Weights of a small segmentation model.
Training: soap at rate 0.0011, 3700 steps, batches of 64.
Data: trained on cartoon faces, 203450 training examples, 1.2 epochs.
Rows from block 2 of a small segmentation model, named by matrix and row number. Rows with one number within an expert belong to one neuron, the router's apart. Each number is 500 + 25 x the weight over its row's rms, rounded and kept within 0 to 999. All counts start at 0. Numbers have three digits each.
Before each expert's rows are labels from the 100 images, of 14976, where the router gives the expert most weight on average: "colour at peak" is the nearest of a few named colours to the mean colour under the peak. Only what is clearly more common there than usual is listed. The data: cartoon faces. In brackets: how many of the 100, against the usual share in percent.
# router: router (model.blocks.2.mlp.router.weight, 8x256, trained with AdamW), inputs 0-63
# gate: expert gate (model.blocks.2.mlp.gate, 8x128x256), inputs 0-63
# up: expert up (model.blocks.2.mlp.up, 8x128x256), inputs 0-63
# down: expert down (model.blocks.2.mlp.down, 8x256x128, transposed), outputs 0-63

# expert 0
colour at peak: pink (49 vs 11.9); white (41 vs 3.4)
router.0:534485493533493446445520518487491476485506479473542476507523525485539460539533497488479523491470550472496535492494525473472509489502468491501473445455508515478489486495497526489521505455469493
gate.0:509598504509521501454477511501488475471492498501497555501487542507590505500502562536503501500502464500502500502490497502503499470500503499500486500500500479483504498500536503517489500521498502
up.0:463466498493500503518500496469513536482505563496489501500550501502486461499519500472495500499446496508498503499476509498500540500485500501503500499500505590504503500502496499463500501494500497
down.0:501505486530500481470457466505507486489496507502501525472398497498520500501499490527490502503513507409478495499547500505503511466484416482499513505516501493453500500496509513499499521503472531
gate.1:500486502500500500501531503504442503500503588500490511498504484571499489490500501483498502497508500500501523495500502438536504642497500501501500496492512500496488498500500499503508502439496504
up.1:496500498492499500500497498499492485500500462513496496519497542566499504502497500518503500499496491501430499512506499507454456493514501501498498501501444503504507496522506497494499494504503499
down.1:500486500504484500497501498500502501503509526511503507501502500496507493498488500507500488500500499490510504495501507499481500407499467462501516503500499501501499484505498431500526526497495505
gate.2:516495513493499497496494503485521493501504505556507499499469503500506499534502499503505475496505500489445492528500500525500496500487514502500505523473500491498366523498499569502504464498469500
up.2:500502459509516520509477477470493496500482496500494507555520507500501500488538516502471464499478500500500499547540496491499500498545505501499498498500512474518499501510498502503495500509501474
down.2:488496460489500520500486516548501406498500482488513500511501515497505569500500500511494564500484500582502490500487472523501492514502500499507483486505498449545514506472503501525519509505500509
gate.3:500496499494438498503498501500453499500500434511488502511500461496500500514500496592508507530494532500581500499506520503499500501531500493511500493501499539501501500526504482498496500499498498
up.3:502500500513494498508500500492495489500489497502497498506508499497523509518509500522509504546498501499575499498500614500498463542517500446512499490551500504500500499547500494499500467498492498
down.3:500507505501501498490519502499494510500498496500500488500499490480491500503492514513499504489521468495500500504490527499511494489433501498500500496448474508511491499496500503567494472500506501
gate.4:526476568463486460499491506498487473500499492564502502523483500497501500524501505500500499480508503488495501578492500538473500500448500511512505501498495508499465490500503501569500503494489500
up.4:500499458498521501501500487516504500475502504479500481489513502538500502495502488500459510502440514500533504436502505473504500499498500495500498497505578503500605505499498500472500500505508503
down.4:500498502485500497498500459502495508500499500500512500543499498486532593505500491501454495499512501500506500563523501507557500500501464500499498501500439531500497479489493453505617470492484511
gate.5:498505492500510512501500500492506500506494492439486500475500517499508502534511491501495363500500500519499554526519489485497497489476506494506494529501499480500501514504499577500507481528503495
up.5:496511509499505560497480497503521500499503511497487546499500520518504499503501495497510496499496501503502501521500481499505460491490520502500491505496501485500505513499503501347494500502573495
down.5:499497500537558506507500498507485500552413500481453507505475500503508503500503496490504506502496504502395504504499500519500500517505521496497534500500500436499512487573489508500496535507504504
gate.6:500511512500447455499499500532492500500504458490501498476503500500501501500498518492497469525513499502518496508499498501545500501500494520500492497500493510487478500501564498499537500492496500
up.6:500422481533514500606502501480502499493480476499504524499500531496502500483500496530500486501498501496501474500520496480499500456546500501499502499516500401500630501499500464490538507500496496
down.6:498507471509458498496557500628499499497500500517500513504500500496505506501503495508502502499502490501540501500496516496495500499502495488469506490492489502465531498531478504491501500522578513

# expert 5
colour at peak: cyan (25 vs 3)
router.5:504536445532527479450489478515480437502503516501530451479504518539546529556532504543519517567521553519533473488483482522520507525496540492533516519494484500498443502452526525518502518518523464
gate.0:480497500500500502502513480513473498495505530508494499470490498546496500483519500494501600561491560501530499491502610508523497570476450490498504511482499503503442517504500496495471477502497509
up.0:503472464485500498499492509460500494514498506501479455459494497491502499548501494501494498472499511487501509504500491488491499485499500495491499481476502415496490495500500501499500522495510494
down.0:500500510536508502487532504489501503504514491495501484502469507540504500500486536469555577495501500500498503508492500494467502500544509508516507488633531498482518502543488502502502512501492478
gate.1:498501498506488507436497496508507500498504500504496507506495504497500500502448499508503504512452502499495501531500500507509522435483500527501462506500513436467501501518536511482471534503494508
up.1:485501473529502500433505495508520500492500507500496532496496500492500471479440495505503502522479548489502506516493501500503504432475491524500500521491504477499500517498522535471479500496501510
down.1:499451502499501503526497516519502480503500500500522444469475510450500499518537500506503500501571487501533526503506499548576483533460501500498499501501460500553508520500501438501495486530495546
gate.2:494495528482502512503504497507502491500500503491503490564514504500497552507507535493503509500519500500485501500498501501503499565487527498502506506497501503562472487482501499536500523500523503
up.2:520498496500500508500510495481499501602476512506461494499503499493497498498557504499511498529499501499501513500500501501513505537497500504504500509434507515504476502500500504499500500500500483
down.2:414497510503504500501495500496501497466495567508508505494496493505518500515552502507422516493504500500501508505489498501502488503478499498502504500542500497503500500490504496580500499520507497
gate.3:501500500500498505501500499500500502500514500574500506500502500499499495513493498500501500484496500500553499500500501501507501480500497501496500499496509499419501504508500500325496499494500500
up.3:495500495499500463504500502422515502500500501499496549498502500501500498487501499500500498501500500501502501505501504499502465500500495497500500501507488500509502489503496498491499500462567500
down.3:447483512499529500497498494501499504496504505505498499470498500503497489495499500498500501497500501500500455503502475499497497498500506500499503501500501498489520501495549520455500505500496502
gate.4:492504505490500498501505589534500501479519501504510503523447454497500431502484457497499508483500503499500510460499508498500498501509490487488531499492462529501499507517507500462521500498472501
up.4:500485501449506503498473515501506500480504497499501508538500500463500502481515501500487497482501493550494500500502473495500510500500507525424411498497500494500500499499494500508499500516501508
down.4:500499505503500494501496502500495411495494488521533501502500428501501493508499500480513590504506461526453514498488536536523498501584494499516499497498496481492499497490507518505534507504501505
gate.5:493511509406522552503494494508510500502501507504521500489545499499499493500497494497487474523513501493506494501496500486613416473500501501485504490486500500510500512512500441444501504503511500
up.5:492500522447522499500469512501485500501501506545500499500501504509499495491521500549504392500495511504499521573540500498515499497502501498500540500493500420563502541493454468500456500500495499
down.5:490537499499500495503500507500500538500500500501472499524500506502520499500497509442507501473499498490500500504486500483501556521491499494498582500502502516500501475501478493512500500496485500
gate.6:501508500526500499498532500500467499500494431501384495498497525502502496530501513501490500531501506493502498543507488500500498507502502484499436496537515489485541499488510488501500529494501497
up.6:497496498362497523501484502490522503499502508499499500504506495499497509459498476494518500451476499508462505496499461499502502484498496503494497503444490546502503548519528490495500499509494502
down.6:508512456498507518474502395529500499520500505495491531499438502514553483481492461500499522571503506499493498518485501478547455501510493497442483508476498494483481496497486509488503500502510516

# expert 7
colour at peak: blue (38 vs 1.7)
router.7:491539475454495526464460546496489520480490513510478534485452511498532489513527479450531437478503490495486519484483495537481514494488526539461521513494520467457512477500512515510480484536502496
gate.0:500515501481500492495509437519500588486501498501500561497500500484498500376499499498508492488504493493479500501496501514452500499448500502497496506497504500500501497506496522500462471574450518
up.0:464498500514486498557509518491502498526497553505501554502499495500486457504506479510509510501492513538553502499518499504500470501515499499507566513568487500550502497500510428480497526486500500
down.0:488501492499483461500594486500516501511500458451489498493497494525507584498548500497516500507502501472498511504494538494500508499564511458505486497506499499484511503510495500518502471575498498
gate.1:476508496500500504508492432498503611492508465488500499510549522464503501464441509500467499514499462493528496515500519499498556439499504530522506498575536499500604540588503497487510501534503500
up.1:488503450491500500454495405500500505472541531476475512500501500499528499499511503500490516499493534481503498503513501438499518499479508507497503500503566488469503492502501501455495524512500498
down.1:543459506501475498501463502512512477504543504555517501467481485497500439511507500543482537526500509566502508440502506497480436502500488421495500497493461496502491502492508531499484501453483507
gate.2:494501502501501517500513506501508498504462500565548492522502508493500503500483492502463504500496488498499394501501493503499496448498387496501497501501496502506502630507507482488505511500501509
up.2:511453474499461500499498530523501506506505500505442509501501490454500492494499499509486507523500501486521512500508509496494502489492496521501521503460517503500357502510488478575500566500487500
down.2:500499499498500512509499463514500423500500470500501503497500499502501500486500496500501505509498581468498505500558501501500501506498499500512502499521501503500419622493500500499502487492482504
gate.3:537499544504499504597490521500500498538499500500500481527514500496426496500503506500483500500530475503535490514510502500500509578501499502512504500487509532501495496507481499527496501501513501
up.3:508500559490464476495497510498442483494498499510505448500501501485504530504491502511493499498499497500604504506501482504497472504512515580502520463508500509473457483500498493521419503481500499
down.3:498467497459516500502487526549502498500503501500505525462501500500497500500498498517485500514499495496507462500487525499500500502442500489499501497464503499500583493493501501500500500500504502
gate.4:501502517488535502501498502500499505521502501513502514493526501492500497507426536450502499445502491490495509505509507493494501500393501509500520492498537497514504518497497491474495503499500501
up.4:498497495502500408499472508513503460500500504522504488502499439527501504501558493584498521564496526492556495481498481513501446515518499472450544504501496548498448502461502501498480499467500498
down.4:506501513459500529489500515524504581497498500556500503507514500532483501506486501498500515502503499455524522489492505498503501481462484503497492499482515502519500506503500498498494508513544499
gate.5:500500503535501509502501431500500499570528495436499487501504511553500534498499510488512601501501475501503497496502490500477505510498526489582464482516500499475500499500552499488503498503509496
up.5:499499510484494483501475483575497546444500527499500504473500500498471497500498500500491493498502572500501504501491505453536506550483505503492499500501499518474522431506508522509441446573540518
down.5:500497500500493495501502508534508536525411505496499505461502495499511499499503500500500442500501489512527504543496501504489504499500504562444500500503502489500508501499486524521500500504501501
gate.6:443501492500499401495504501501520500508535503496491503496497465522501496499489501458512515495469507500480499497488532513485493491504552512498501531543501499497498457480588503503491499500497500
up.6:497500505495492489499484500504504512461547501511481503498499477500501498496503501489510512496499503500493493500494501500497476500500500500468499505500597497494411483467599500500492493504378509
down.6:506500505504495500542497500530494500499500523571496466495439554462507491490499429508500485502508499500502498477506502495484500491500500504488503502453566509501501531514499504503481500500500545

# expert 4
colour at peak: brown (71 vs 19.5)
router.4:492468544483488483573487536528538549496476451494525504533511482491468485453503469512513495508500457514466481501503512495511475505499484482500530459532508478499501487535520497497510476471487535
gate.0:545487500497508457503485485529481452506440497507506480507498500499501505491494503505501553503502500483501500479502498507501503525501507550507493500500545622484491503484533489523501503496491500
up.0:530498512494503424498494487500484476501500460513500495502498497500502507500491502482508545499502505477547503450503501503501515526500502501503504486495527550488457500469514459510498507498428510
down.0:500499504508495502491491513491496500455498502482495481503499501501500497502502503506500502498500491505498525500429501503475491514411556490507491500500495514495542493500528496501497506508506450
gate.1:448493498500499530505503501496500516494503536495470515503506501562497397449488487493551515503496500475457517509546536505505503500516520500500499497427474495509483502520511490466453471505493500
up.1:512459496501500502518493474493500494443507501497496547500510504545502499465491503502569510504497496470457514504571544502534504512498497519500547480503495504496493495512504485500505491503465494
down.1:500500515496490499480486459455468453495502500497514495497500503509500505515520495508491475504527500499566480432535539468514501502509499467429499486508561500504500506500489503498469500495493500
gate.2:418500501499504495500495503500501498468503499484501502498501519501499506441502500462477489498500517497461498499418490534506531501501520460498501498501480555475499456479512592510534500491495500
up.2:374550501525499502474500507521499495495500508435500475501500499500498500503503502497500506500485500516522500499449500502494503501501496491492501500500500513497504431550482500441500500499502484
down.2:508499502502496460500526500501500500465501500450430463498551505518500510500506423450500535518536500500432498512502495449502500500499563536500444500500521577506490500493549526497499499514501500
gate.3:499443498488499493499499543510488499503517502492496484510502500500500576557496498491496498499461507545501465386498501521500500485500500489500454504510497513508500499487507500452507514500498540
up.3:591502508496507491518501501501500503500496493591556490499497500513499522509498500504496494499493499499502501500491501495500472424500507500501500497648523508551510581502507491505394501498508488
down.3:537501494488500500512500498501502499500403500510503500500539487507497502500499501492431499499500499501493518500503509500509500499501497503490501503523501488561495503500510546536471409500505462
gate.4:499518493502499438501500482515502452497501500512504411429500633502500512510499501495496484513504500500500446502496498495554499501487536508499498500503500499513497499522500502503502504482500514
up.4:524500494533492449501430500501500500413503500504500500500499518503497498447572504500502495524503499503501539499481491505616508505477494516533499512502500500499500475487505452500495499500547538
down.4:500500501503501494500498480435500526520502498523497511500497508500498496500463502501501485497493499443503465549541498500500499500501560506538502493502503517500559505500641500544490501473474496
gate.5:500504506505531541500505506459440500501500501470500492534551509521493497465502527473500489461502501527492531499495502568508494503484500521541500504505496519497505500499500504520505541503497500
up.5:511501502500498499439423512500491502405458502414478466501486564488501503493520494496481480494530503521502499500439440512491500501494500502496499505500525519498535504461502522487500545518498499
down.5:468500494484481506501501537505487533490492506531477504441507499502480586509499457500502503545497509501496500527468460499512500487496457500483497506493472501499505496500500408505498488502448499
gate.6:499499501488500493499512500507500495456500500500511531499510479493506504502500485507500488501498501446526495378506531500509498497504479482497499500497488510500482614501500486483500498499454452
up.6:500506500509481467499482500495500500499495493497497500499509531511521500483498504500438476500509499503484498538484492501493500500500503504500500500501502493436515328500499511545508509447500595
down.6:495500489501491500448625477501465500500495500499500501507501492449500500497498479504498513481494503488537500493501501497507500556500478461499514525496500506520350525521498488496491486500493492